config.toml
train_examples = 195000
head_dim = 48
num_experts = 32
moe_every = 2
loss = "cross_entropy"
adamw_lr_other_params = 0.0012
Rows from block 3 of a small image classifier, named by matrix and row number. Rows with one number within an expert belong to one neuron, the router's apart. Each number is 128 + 32 x the weight over its row's rms, rounded and kept within 0 to 255. All counts start at 0. Numbers have three digits each. After the name is the row's rms in percent of the matrix's.
Before each expert's rows are labels from the 100 images, of 14976, where the router gives the expert most weight on average: "top examples" is what is common among them; "patch colour" is the nearest of a few named colours to the mean colour under the peak. Only what is clearly more common there than usual is listed. The data: seven-segment displays showing three digits.
# router: router (model.blocks.3.mlp.router.weight, 32x96, trained with AdamW), inputs 48-95
# gate: expert gate (model.blocks.3.mlp.gate, 32x48x96), inputs 48-95
# up: expert up (model.blocks.3.mlp.up, 32x48x96), inputs 48-95
# down: expert down (model.blocks.3.mlp.down, 32x96x48, transposed), outputs 48-95

# expert 23
top examples: dark on pale; white glow
patch colour: grey
router.23 076:110051136159129175123110122068158134187107106151084088134138136087104076141148135150092127099114137185104141137150096135128195191149181102126102
gate.0 010:139114120130120071099182155141133124116134109121125160167166122143181169088073160132183124154140083117211099124147131145112115100151105073151104
up.0 009:095129149148136165122080145090169147151111137112154142130137076111091105166135129103115127110118143102072154144113142188111096183123228137124146
down.0 005:121081073116091153141132147130172083104135131122121094156114097088183070127143163137144176158112145128145137131120151152091096133081176156123140
gate.1 013:120150138128146152140195142172090076084193123143136130089101153104169142137082158162128153134105117132148127130166033151132104108120131120127183
up.1 016:156058175116087053135150154125190108150131088106128069157162150169170105137144165095120172127148097116138132052109135095116072097100126108125147
down.1 011:070128111163102092115113151147191130124129140133134075126088139163205063125105116144148128157150156109099100134163183138122150150147112049113093
gate.2 072:158052152143111093123155175154076120150120148102142122152173111155125149130129116127083164154141056115196124117082104118126115175082137074112178
up.2 083:169074104161184144120056168119136171112133102139108118129159107153149061134169144132088127072099145099118138084123171091107149140076154160157072
down.2 077:178186114163139185118053151126106137150134097134088094158116096184113081119142131116120153150147148112147176163148211129173128113119115122141087
gate.4 303:084151160120083154188086138136152150115104112179138118117081193136078107118146141117138124124061121143093170184136132163165153100178150133128136
up.4 287:107164166089095159192087132131158137119108136158163104113090187124059118156166125118149129134058143150106131170129130121153130078168131137101114
down.4 270:122162182164133091150151041118195130096142119088178137163176129123077135132118196100109106090152144116108120136154122099206146116123071048123157
gate.5 301:097104160046084050142137147162180102128093102107157129204107103173112091144102143130131143159099124159116161162095157176095107147105049129105116
up.5 212:135150119071099097149117138153093134110061122110150132170088122089162085158111123095076139117151137129095107127142064133053155150068071133057149
down.5 329:103139058107120192088121085124059108093138127121150103128080123154073130116154089117150130077063141132099140127147077106133119147092039177157115
gate.6 086:136132130140161060105196119141116133073098127151105169113202140155121160100101161163179146141086094121156128084146074165137135100188131123134159
up.6 110:137137144068128068103165139126122106146157125141109122148175102205138129097097121120184124139137133138193156127103173130119118086118061117144094
down.6 096:151178161136148095129130082134157147119104125157133121102102136184120159176138108147104149138138111171104141156143125136105139144107137014144105
gate.7 170:129101122138182109061118134093119162139111156098113118125091129176159044130145158110129159090117136158157115167130178055100148137141129132129076
up.7 285:136118151119062109171125140158146136130113104122167148119117118122114181159127127142110131156127119096120118100130057165152127130102147108140207
down.7 154:174177139130125179147105179123133151144165138121138111170039162134109152126170096130114143108129172162121116111142184120077102103141213084104103
gate.8 012:119099131149132032106211130122165119152099166108155135161135103114128140123083142138091131148136095154149132175126090144064111115167147105154115
up.8 015:133072150151138062091150146133151166111096082134119184115185107219108156123128131124112141193129059117161085098097092105128189089149093118124174
down.8 011:143126172141112097125126086163136135137130115143171123110140139147028184169110124097089125124114133181093122100139071170122120144092200068122132
gate.13 321:121118150164176162136124130112063119106186170157088127107165159071158114108095144135127112132114105122095063138196080123071125069158179135105176
up.13 303:095112164128163165182129118120116134124167186175100096145097127075116093164124125159110108138077141117078076170158111138068130060140173121104135
down.13 248:141142113094137073129158122158140140093093099099125131118165123150061161114131146067118187114118094112144132068088097129095119164109162195133152
gate.16 122:131125154080103098140228099140104123087124112132147134124166143170122177106102125149120182153134096101171125094099049144092112101101146123111191
up.16 137:163100086079085088182146153167054141099125096122140118141114101159180165096089137137124182172111129127190155134138137146140148075068108180120180
down.16 094:106134065118126095093191057122166116073114099106116123110101117164057108120102109098140120125112136166138141144118062143103099134108087106138097
gate.17 011:149139073148109157116179149180105098120068103147109093101137195129166141133129141112131047112150126160153105128146149141101091156118115150119093
up.17 015:109191093152101177110183121165150088167102123098146111151161124126080137134131096128111061103146160148129081136126107193120164130081165136131121
down.17 012:161157113133139165129140184180071123125140145119184142137146117100229149141125079108132148145141143158155130109115105164087153143130177139119136
gate.18 061:129135139068078077100176134111150084135145127097128105147173118110131126138153142183159127145136125118142151138080122208125112144036134115129140
up.18 073:149121134153221170150120126138125128107124128108168103116067113087160124165109086124146114150179179168118122185152162090165084117136126146088134
down.18 054:111078113138114154106129124129130100147121136161106066119083141217149185202107151153114115154161116115090121147136155088101173121091100174076125
gate.19 016:157098107164141089156133077108066115150148166110130104120089157161160110102110134110138155136139126073118055191064155121068159115112182127124111
up.19 019:187123087138085129108168039128121153131078105143124101063128133138129153073135152154095167128112124113109115084113112167106158139188167166100185
down.19 015:120142150112078078123131116108156148097134108111137102134116140124074119118113118071121146146126102156144160117073111169134059115160142094131036
gate.20 018:161096139100113093094160153115104125119074126133106097099141130094126116150077125162122090130144110155121140141126105092071177089137110124106109
up.20 018:093150140166175127160086090104183119160119166117124130160106134092078174120194092122102120113136162110087151125107109171178089145151151148157105
down.20 017:099080081149127149122145190123179141124159180112114105168122115107155084093127132172146128167111147099136108186145180145108136162130101192114095
gate.21 014:131119079148097039123096122099095143108174151175152154147176102114115164143130161089177188125070070082121122093087113192119156109106130110135136
up.21 014:235119065138038179148150078149080163146166118097123130084120185146174110107115162133150157157081147085148138121156138107086130168079111156117129
down.21 009:120120142167168051122128142111221106097135132125075070146149116134143027102152207171143125123129092150130113090148148149115093143119145137131092
gate.22 011:146171153178139213180134120096139093143156128141059066097087136143133105080141101169142151084175197122129135079124075123147040159124163174133137
up.22 008:189151147162176095119126120120089133109140117111131151131110179118144183152112131105135127149187135166104118115144096108123129094116113111099140
down.22 009:197108074127197202147093131171092134095095127162110144129137106146211140158173112121130161127134128153121109128146101127084204140098113128116168
gate.23 270:146115101140112172127117094089101100110198197142115109118161182107102125077160141179112119115129150154165200108163177161122137166083189140114153
up.23 191:129174173136127092132156171171163121137108091155158158122096108159145162182120110054162124164096120089080066170116045128118129104148096096125157
down.23 358:116147117085108142041096164135160188145125079131134130125183142087059162106158111122159149118154161091167196122111134161101142100126184157140150
gate.24 067:167137081123109150149119170182032150110115128130128141091106145090196141108117142104109143158116076110114135102161104125160173081109133166114202
up.24 109:103122151136100117184143112192125169136097097129157151109110131156120191119161130089109138161135088118130137101135073162144092112099105133152201
down.24 078:117090068104119134121148170137102098138140096130102095130137061130185119116143100154138121166149119081161151159146126099132146118089039149138103
gate.25 013:166156116137106199128117132160126124136139093125126153100067168087145146090151138179117125110131150133132149119129147117184145113135168150074110
up.25 017:070098161082124053121157146140149139097143120137134123164172121175087147123092162137169132186104081125151107110141122172088098083183089089137158
down.25 015:154159118121121181134127180129113110151136132129150146151146107117147141094140098102124103143139159093142128138181177149147148138093160238171108

# expert 6
top examples: the digit 3; blue glow; second digit: 3
patch colour: blue
router.6 138:153188090163183150166107109165104119093127200129142166066108147079147122166100135124102111161140157088072089106170087162142114170123178115086174
gate.0 056:164141128141129124163097116135108092153130103146113144122170154105150145038118160142165081197106111074110098101131140135091111077114120128140142
up.0 068:142107176133117095095160162110146129132198163135150176154196155161129129113137129162158118158172138137167088150078118116113093110079109104138159
down.0 066:071160198120133148156092160114121112164209123077166123146151088104121116115124124141090096110170194190087155126142133140129171150112211096131083
gate.1 063:086110172187141067103082076103132161136113127115162085142172129148120120101184074159106133089166184143117131090110150114072179075113116066143117
up.1 078:147117107098126146141186153177148145147180142103171218142087158111133178086120124132129114137151169118152161136102061149164109164139119146142101
down.1 073:138162142104119060085169131106129116160080099132124124124110137159150168158071126096175142122148085128175115126151114143139125157176119189102084
gate.3 078:125108138055091160077145077160182135126148085125103100144200163116072133143086126087158140105129106092117128056122071092085155123092136116204144
up.3 078:104136149124085138206123104130166166179102119115155180171142126113087124150152159141087174114112121160069169196098153199124109128159192106146127
down.3 077:206190090120175129084166106140108165154148118152139118147135100173116083060129090115114151127186109117235137174143147168125135159143076174138121
gate.4 053:189114119175084079087103142131121129089175156132090136137126145205162110117054118148115140124083106166122121096152191098117172060155127122126134
up.4 060:142093124174099134097157145144162126082133189157110144122116179156134110128162116164101120105108127180140128199135187160113120143209155163071098
down.4 042:081148110135122102101147198092092178183167173152143106077104156140158099139169148146105104028087104156079164124111107116117157098119144126129146
gate.5 070:070115147129134119107143082105189165144141113114157109116155118156059141148170143023143150073123141126122203111103125136139095124109171144102155
up.5 081:140134092157134152132114145129123156158142098156092101120109162198156070136141147080157138143095103148098128149156179127133180073127101120150101
down.5 093:105140189174075176119079160162094123092172150093123126096131148073140114123107122093099146123159145127071152194143171061075172116136169093142128
gate.7 059:126101088087176073151148197142170147141091121140123108114129136117159117100114097103118151125161112162146191178131199177160113124138084110125083
up.7 057:129142154133067137105125128136101117165104155115090101156124116156090114057111147158089132079075131152137152129158107131173193106159195105096246
down.7 060:073145162135110107127111097099075070154121153130129112097108107053180127130083079132154163076085138165159132103116098145104071205147163125092146
gate.8 221:143115122171127118164146128093112127141213137155139130149143158157105079176127118130165052125104200143127079164132154047142130138103136140094035
up.8 207:105141115127083149076099095145119147134089112146117140117118114107138151073148134122092208140111077137145176100138153180111144093167148119137220
down.8 226:079168129132129132113092105159101098137111102136123185109160120117077109061075116157132081202097087116137101116174085154147154139164123170178142
gate.9 011:087111109121086182101125128095175142180133125154075144150163055080034123063100124115152154099079095134104138108167125142148109130124137134163178
up.9 014:164162119121168097118091140139042119096106132094176146117109141129224134191117151125108102140147153112107127180124125116092119100106114105090104
down.9 009:083136105129138098102139048158156158103095109106078062155126172133093139158128090118148109100142154175159144066168174136145139113187094169115152
gate.10 056:165120151073088146153189177095165151131129135113094137163090131149149113115167106135145190125147084080206086140186130152172110134042136097125178
up.10 063:153090098100160164074059119145128191187099158160081102096157129093091095149128155099107104116107102115133121112151118093094178143126150147101174
down.10 046:141131101128093124073065162113129134146144137103135114075108096079174211143135111117114108116135113103129143139109124072137131146089174098081096
gate.12 155:157169134131062103149117117070129110168096160138137158146130125088110167131089142113200153135120172161115105173146041115151129077118103101144167
up.12 141:176163100140106126200114133100137128188113166115121120099127131099139173122122126136185145126152175180101111173139123123164131068131104136138154
down.12 156:091129147149164096083133154138078158104182125125149185189109134126174134130130126047143140102094127126135089157168112102093150144172204154108157
gate.13 054:142135147090096059134124142125092128154074113123143139095124126142131083122130096071141132126130095077189113217094071128092152158111092098126086
up.13 063:133070157058055069123110139146098132149110174127177117125095178165185146105159138126095087109152086153132125135088106115101138151113175154080096
down.13 069:134153185117134123133172141109161077120171110132113133133077132128177129164131134148127128172193116150127146158152120089166095119095146154137138
gate.14 083:120086159108068093086144151110180126113141108167133107145146140142084115129134127114114129114098099161133132158136181115111157109109085142125094
up.14 076:064095180072155102134179156117137145115143095136144091150037148151161153088127135177088108176124150140167113132111151133129110115152114139130132
down.14 070:188138142098087181083124113124185162152115088166110171141126108123130048073162085133133147176147109152136194146100105135183166097103116136148062
gate.15 045:082152100126071188150102115105192123164133099144068132137189157082089113102100158116139133093096160145105160151176162113106168115129132118161165
up.15 056:124126150109105132113173151127142104083111152121127133112181159145164065079099096136126127167171160097154120122109161053092151113098089139091073
down.15 052:105197170104095188120124075128103105160129112154152139105150108084131153125129097177104104128229157143164137163121105162158141160094093077109118
gate.16 138:150094074153117156157141100098142136156181107121163134071123143155140159074191194123124089139083123131111115112153108115129146118107174164093136
up.16 120:124162181112116111070120140134136179135063157178145105169131105152082102169091090134138160126118082152110137122097128173120085148178061114152132
down.16 137:196172164094079153142128121147141104115084137144114166104115137125089167084125152094106098201115138130162183104168066161178121124097095054151141
gate.17 027:100123181092140055106109104127226155139146137138120120146191140133064107150074114098089131077155131124072142145116108154124126133131088048134109
up.17 031:126167163136144132100111090140138111132107129097176192157123115118062127172113159143110090103115170155084144132104082160111082193140153118149144
down.17 043:138115136150147170099133164097153132153127092128121144170089155171093088087142106118152121152167114144180142141102141079189138097136072140126056
gate.18 010:100174151149092158103130129115181106153157132181122136134117124140065126114168124139102124137155143150129123117159090125156121117176159095157081
up.18 012:169116123083123093216152169147081154142107131166154086119119153125159121121116129094114206163112096091142178117087163101142119074077120132116203
down.18 006:230165137152113135092170157135093135155130118145150088119196079135096206096134100148122078127155162092186107084153098111120180146151116087118115
gate.19 073:070105181102141136122128147075172082174132136173151105164123133184059101125186071145129139126154083144118108077111125106137120111130164072128135
up.19 098:142173151109167141124121163138180120173113114105110075129099078136086093137096139183144136142137106081119114056129146120132152171149177086185160
down.19 083:102120153100175182174069123136074167126147112110120140150136143123126080103096159103137148115112160130140133073123159117148096129178168241115178
gate.20 168:178105095178123180140115149108142138104143118132150180107182140117152156068127203150132122180127197123123075112133136102136195063156141117085124
up.20 187:088123132194203094150168093099109143105187123100106152085151118166163196132163122138122182091114127100123123152173101108171088104175157164134090
down.20 179:107122165123115170085162135141148103154188113131130090173093143135102085177175111131140149086128135135111169116116187101098087104132131211086153
gate.21 133:109119108137122115064117142120149114119155151140175173109123074120092114117108107172106091061146097140147146110126116130095128171169160137117110
up.21 162:106088109104161128111113101151170112121181139141159177149158102107145124093112132143074093069105117087140180109102155147116124185184153096079077
down.21 121:115157158145127087093131111098154154158132091154133155144054143121044122159188132117122063089156085130127115148132088128180144122137132119159126

# expert 17
top examples: the digit 1; first digit: 1
patch colour: black
router.17 082:131101201098125096155121141078129099196146153078144095152204106112151085139114113081085087099138164175152114135151144082120074199184131118148097
gate.0 042:158145168106084114102167117148108097119109129098138159135138148149069250109117116108107138168131143124127108076084072142125145121105154078125222
up.0 050:193114092119161057150137146149058144061108194083129135099160140139222131097125134178162097111156144101090111144118188167112090103172120123118146
down.0 043:085126096102104143079117105136183136118111158139144120069077128169115119095102163156132124126120118147151117119112182145193137148123030142147096
gate.1 041:116173111127139180191157099136144128097020123131141073125113121110083128124130121150137123121094121113105141099095060143116165127128152161104161
up.1 064:085033103106144143125076147165062135084176110114121156148110135094133070162180113112137110106099135141136156127167144146122079152112053185081161
down.1 055:091091113142165104097146102124141152131116118153128114095130138161137131116145127091136106118140115145051069191127084142083150145158076101109103
gate.2 037:148096133118171139083093084113174131164119124151115098163088160188098075164139163115132137078135141154124139122134174101102108169134126083139085
up.2 054:081075158109123109117145095096255130133129080175088106120078178180073096096090127160134072131153155177147138147117155128134098129159138154126113
down.2 054:102113091143128203111073168122073140104139113101127082177085116142134070152135100117139133119125103113095129147169206115110158148099067156101076
gate.3 040:162135082159065118121140132142111153129069094175079165088125152156134157106152119097149093155174121137129101150127128142185153135147055150087179
up.3 050:101097161120160205167074142134133152096192124091125108154076110090103053132148190132135125124049172138091111152154110122154120128135157195126118
down.3 052:179099087145165060210137125134021138115100135123119127103106140105179167074121082117124072146116112140124102153106128136088123146191105142091145
gate.4 052:161174124161093112095152085131081167145093135168145153099193134171109188140150127146115140153143116070104110074119075164091159126119123083093164
up.4 067:131101124104105122110157123141122122105115093149111155116173191149156148122106076150167121180162088100135123165115166146164104139084080140079167
down.4 065:079167181124130191098121109095227117115137143131119112171114141197123084147122142162114172127142151134130177181141154148129106092133128105154110
gate.5 052:129159117135111120175065159132110110153092161125111103159150161176127065157146090108145155118123083101118127127109078146110148123099102115152169
up.5 046:155129139108087059135131155142101139184138109155110123147135175202106112139214082099114153143118120086165129128114148175156141129126132082163154
down.5 048:098141192071153094145178101132175110163123115129082069191191135162069154141135129172099152157112132109131175099109137114111098111152188085159158
gate.6 212:051088145152162113110119158110161137106088093121109108119086085119100108135127163171131097082107117142153164120169083117131146147179119115112132
up.6 258:064084136135165094079131143121174137133102092138121105137100081139107116168132148175140105094121139153156167110183115131103138140171119115098130
down.6 254:141130124124151123153115130088078145118182121166120114138141103075188123116181142146121133115074174138094122150165121161104132125145110189151081
gate.8 069:141090083081140104171107119135132082109108180132179170131120128117192183130132111106179180159127120109171111123084139157105124095091153128180143
up.8 082:139138081118113124103097157172058125094135156151097067186146152171099115115117073129117078098135111178103127091103157156080092151071091123132123
down.8 099:111095185147222080108158055108177166187093097075058097095120139172099169148154138142108120149108176138072085140143107097139137134176165128139136
gate.9 006:119160109173121142135122136121115094143142108169157161117138150071090179095116096125097108096182130104182117109138075089095189159150131158091161
up.9 008:121107153055152120115113128158100098102143192113115144167132133073131142172115040156186135125165116169139141170131154152114083120157115135125104
down.9 005:143143157127164098101141126093164128127074104089123156147064139144121058135102057064112132123165122091128076151120156146139146155136095107096135
gate.10 032:160178104149157143140112137134097143142061116139112166099152110176171169073071116115118069125157105162136113190150125132134193111178115114119147
up.10 032:117138101088160082155110102165119169134127121091108184121073199155208204148095158089164105138150093131102136141177155151163127103176043104109116
down.10 033:167167116150102181118193106151211116115123144116105106090137140150103087071174120142123151109145163122118120112150150113168118129091120252163142
gate.11 031:167150087135136113131180119169083124108080144161143167092091160124110147139206086140111117162137086083145091064132094154090197156106084171088144
up.11 046:078085154105084095086174107089178097175152124167156085141186131123079117153124115164115123097153125123154175090150171109115158142115102083166139
down.11 049:104110115085118111072145122112205151151115112130133168149205130184068116131124167143107151130095145111166137129146120094179107091136091108169105
gate.12 160:090146151143121151160169100142126116085097106177135113158121154158133109147195111074091131147072087083115098183131052100067139071114117121152104
up.12 154:086104163070087108160154148172094101091116135145098148163133126149154101133155100065121140165108097106134140231080106100134086117061127127117105
down.12 177:054133148144107158128130144122186127172107137098095105174127091098130073147158119160139112100185140198140160123177188148155137140083071061140078
gate.13 067:131188113141095107180153136131108094118099162129178133136085084150103184166143076062100138095139072096126099141084068153075142126056115135152172
up.13 077:125088114094091070121124134116175111121169125154127119120138134121111119161159164165145140143151146139193160142123168128120205164134101124130113
down.13 077:052111141126100032087111127144184124142144080134171141123138150142109131117165126123133118130168099129132103132125100114160126147092084068137071
gate.14 020:159126138129093137120150132136095143139123087117144158136151078138107185138115146068111146128120188146101133106098105105164171072140183102172191
up.14 028:132121115131153116130095144160033150092097105117116151131167128175147092130133097098126157131122137126092152110127126157128131133130072140115210
down.14 027:130103139152083141067122170097161126115114126113137163148086143119167083134110081091146079092160139116099089112162149117144133160114063148095112
gate.15 100:179123127102194089090141099126129155088143042104124161138181165186173136123056161150156096124163165134113157108147143145121118102143081074121111
up.15 097:156154110101170150142145076150122134106115093120122169180095189154192153108087126119144088152129139132122123106126130149107087078128096168064127
down.15 074:143120131147105115143068105100046115070134144126132150115054105114193167053104126104181099098179105148079155173133154172135155148120141153135144
gate.16 030:156143083164102115119152163117109144179103054182143163124168134175135159152170142079150181115151096080117092143116142129135184093087088102109183
up.16 034:135113076114219146143064179173100191156085139122107105116110081100146081165150185130083063143108129158091154100170165094099157139139068119129113
down.16 043:241142132102116076126155165173096113160122141117095111130127172071128132127127146155113092151207132198122132148124115112136088115135154112126188
gate.17 106:095153121118127088103159128127144186132078122157079162112168121108161151101086152160111128151169152141129096058099103126117070108160106169107103
up.17 097:054160174102098081127153179118170144090073111167049160101144090111125143093109160151142116158154142116125124104139100179165071121161067149133093
down.17 113:198208124119168126112073049079129100179130114156126133118069136138110132120125129083141148151114131075148175188122168107109110116121146149159121
gate.18 033:174127091126091108140188125127124164142122064176102181115193179151141184106143104086139140185188085087139105108112106118161139104098098127094157
up.18 038:158204131176141146158135103134119094121134201155101091110169104099132149092145121134081135139150137135118069089097086130153138168132168155139131
down.18 037:097151131100100177073104143143205097152150135148100144137185119130120124172168150171124169166127145066111138143158108096134150119055113157137134
gate.19 083:131103117089079089096180145110144133131140120162126106126152146190103146191112115103144083136159075099149146137104099180085155164042137054129195
up.19 100:139104165113108083124083103105187091089173111103131111127158126107112082147076137136124162105167204129122142195114151107185097189083144064137064
down.19 093:127123140123129119129084139116125163141118115121132186170204143134108068040113179108142080135110177152132144126107182147169072117150112151155068

# expert 12
top examples: red glow; the digit 0; second digit: 0; third digit: 0
patch colour: red
router.12 129:163107096077100092206182129180111139140110112113144099109150197149122187112174114121123158181140080078143167106065159158118074098101127136127205
gate.0 007:139156126107111142079101163106091135151140158152161095110108093107120098182180130078102103095125172108077154145122069104111113172081146090135152
up.0 010:106090134166172109203169077141145119102118110133077163180168155165091140094106131116111136149158066142167116135132154129157094085205097143125099
down.0 007:117113086125111168126066081136163134150129153140107113136112139090114170069113178144188164110111148175114113121157146108079097163106135209138139
gate.1 013:127151108108093180097141134109147190148057107182186128109132085117146110109154121103117080140158159113093107148125045118096078102177115116122150
up.1 012:168111121153147164104155136120166144092051102142111128080178098163096088169152134079159115159171130143163093130158149131130119054129056129136181
down.1 015:130132161172126081143168107109151051095125175188102109161154113083102155065175118140111164089147064105145143163124130149151125120151107165167167
gate.2 008:155079040133132130142189114153131108152115162134137132116091089125217111127179144138156103165095117102135079107137112093139174126084128102094111
up.2 007:170111129143157126175224151151074126085143123111137169111103130091172181087113117152169153158115124066151085134163028111066128058134181169124155
down.2 007:150166139156138124148112163112155099103120116138124122145196085141130161158161141152152116115130123100142160097071115140168155142066211080117114
gate.3 022:081145154114187174133102122105128143154102149119069147166062084090129097132089140192137138098123142185067128100129123114114091154205091138104192
up.3 020:072083115149166158101105142098118157121197138107121105133033080128149075129156144106092127099119172169068145126130170130097129188138124153134107
down.3 021:111130108104180094086098140121103110169100104167113130096214103095085120142141158153172177110145109137148129083134141154152167147137006134125099
gate.6 106:101171153184170094145162135187130124101102134098124106130119164131075134106129140136112065060103115112127148139139119110132101181165155050129155
up.6 151:127070118084091151125138142067144103137136157176110121120139125161142096121127111141117190208137143158129137098083123151135136103086094189136098
down.6 126:150132121141132124157114103135098105081158153144089116137107145070188099124113170078124180098116140077102098165159140105153115107146156223139138
gate.7 047:171135131196145128146141149111111150080096128093148177120126077089079169088055139134092095134137150104120124125071137152127149136113118119137197
up.7 047:175149092160124134116139159123075152084146146106163188103147058083080188126065153139113095121131183125162117097115110137063165124095145094122159
down.7 047:057078147093130104184146113162144112155135131142078152108112177133116144113115073176170125112158058109145122161110114100136108142137146237135098
gate.8 105:178129105086197136140109095133176148130128067179089135127102131138122085101099141134115136093121114096090111155135142145177138121167152064078169
up.8 133:091120103176073172101138177135083103174150195086150161095122118134133156144134131096152155156128132133183116070089153105070110168112112147199101
down.8 133:074101152133150199109135133133148108065107092123115176133087139129063161109143147121107123200122143105160107120063109110125154119163190160109108
gate.9 070:126169129113122106122155140122119181120122140107095066102122161093100009143136128120138197097165145134130166137141162166113075151160132158157079
up.9 066:118139179127131105129169136129092149101133103099103071112133126081067051129092131162166161094122169087128131118145141155130052119157129137180114
down.9 048:120042171096112120099154134146123116153122121109116118131165152169170177185102120135098126116174105147152086135091106108034182135128189110123134
gate.10 021:146114113106128165144151154146149163165195146117098145106105213142149097063149136095154160132105140123160113172106214082176094094098090184166110
up.10 020:153085103093117101118138112152111118098120147138136144135161110112123191100125133204145171172091100101170138106106078192125136140122163099100160
down.10 028:182144102132070126100093110140175146099153126125130130142194112123110177144099141183101149076173100135148152105119113140090215143108209154087110
gate.11 062:082111163058094085117156141143113152111146158130141116112143153094147125145138115147105105162116117149084129096108075145055126144145143132111154
up.11 068:098066148091101118134152131109081086159112164136140106090143161117174161117180095126111129162119085093157116119062089127084148104127162134141217
down.11 052:085114171080170062137152076153112114114136192103127151128165119053180150096109077147154111107141138121100060144147140139157089107108120158131174
gate.12 012:098097146128101136154106095092147156205109112141121125118077099141111114166124204159119129158142115125100052174108070124127155165119147106108147
up.12 011:095082117095122045154185134097149162178173134107146136113158125145138152137144128156147114131116114124151097121109131155120091143066148145129106
down.12 016:152155172173123153134110131091121097105139145125145120176179129129122055112076102094121165099094144111109162145156158069159087147102135126109091
gate.13 018:120200109200098152102136153141076165117151124210118163072195122159137159091148152094124139129133088098140074207176107147139169171118065125175127
up.13 020:107100131143172137171128133122170125103185130147144104159130207086136082096106134182069134093117150105090174103117180070121052113124179124077109
down.13 024:127107170132150161114091086108135123155143138156150127180119121118084053153179144083102170101101120149073085144137088139128067158113107110130116
gate.14 031:135098089147106134167190143125104128118161113135119135133146180129198121065174071080160180148112102111194161133090163089129161054073116163168100
up.14 028:142096157152101180184185126098130119130157086105111127127137165148164129076172093057135151136130125095176130129102178053127157031060158159180175
down.14 031:152133142129138130096161085148175114177114107156146112148126142189089133134182107078131140135176124116124128095129145125170143137113057075171124
gate.15 071:165128097156133124144167142148060140118145122135091200068180157162217183084131139125168096193105117065140090098121066092119205061133114156136153
up.15 060:150095086153129121131176143125087179107091110166082134096191120151150139083151135125149085171083077092153122119122071122105233073149130139159150
down.15 074:150134080158128087135150158133067147118134133153119141067205141145153147110129152165121128170151086081192099091141180107131223110132099138145110
gate.16 026:140095151194144130093164190112158106177111060109117125111124114149145092127137132129157106128094122090177125092143138088095163103090128140169157
up.16 029:142066151147150097080125161124114138179054116155143136122141118177105123191101128163112124109100087122150117063126118145083193129126117142118175
down.16 027:102159124162160144148153156085131125123117156147099136152202129115166143057129099156151136164119099125148139061133189076097147100174165145128067
gate.17 352:115114162072112064146174099140089133094172171140144147123131184098152154135118120176111148136148117166152132172093074143065093081138149120134116
up.17 344:147133088175141185115080151121172125157083099115106104135122084157109106124134129085139094121113130096093125087157182097207176175107102142123135
down.17 319:148153128117111156105118130134170149156125131146130078187154130206062095170107110137130137098136151169140171104151200128086149147108065093130081
gate.19 037:068147145106152098138168169149100158119095135135117114112140136081146054128111112158124105130126136190095136146125030092113102100132093163179109
up.19 035:158120120144148141130142114098116104073156113111098098169095112163126199107100159099165115106115158090149100092158240135086124144143136151072116
down.19 044:095170113130101121065108126153123151115118147116118114159165134127124082171088104152131086135120166209133156150124162182162180191168054081107073
gate.20 043:155167129163134175171124107111113091084147155150114157113138158129202156111127119115147140149101148143085107149104036100138166067090095129162120
up.20 040:111180154129128155194133117140074093079159119094138199121123176119170142094159082098161128182126138140159131100140074113153121051147110136149151
down.20 050:096139106111122096116167147163089065095126145149146142176195130155137141076129094158182096109118139170111161116158143191132121132138088111191142
gate.21 009:104158130154066076125104136123153174145093119176144079138132111106142066174123143102112104078132145116121132200120121142119107171063107114114061
up.21 009:064145133076119147172125089129157123085144143112131133117141194113068196116135139157165136149181082131157142160092094165180150109183197090125118
down.21 011:109126115148127123159120134171102086138125082135093152106174108105118155131138138181151143141137084106145087105174190143142191085175120174151146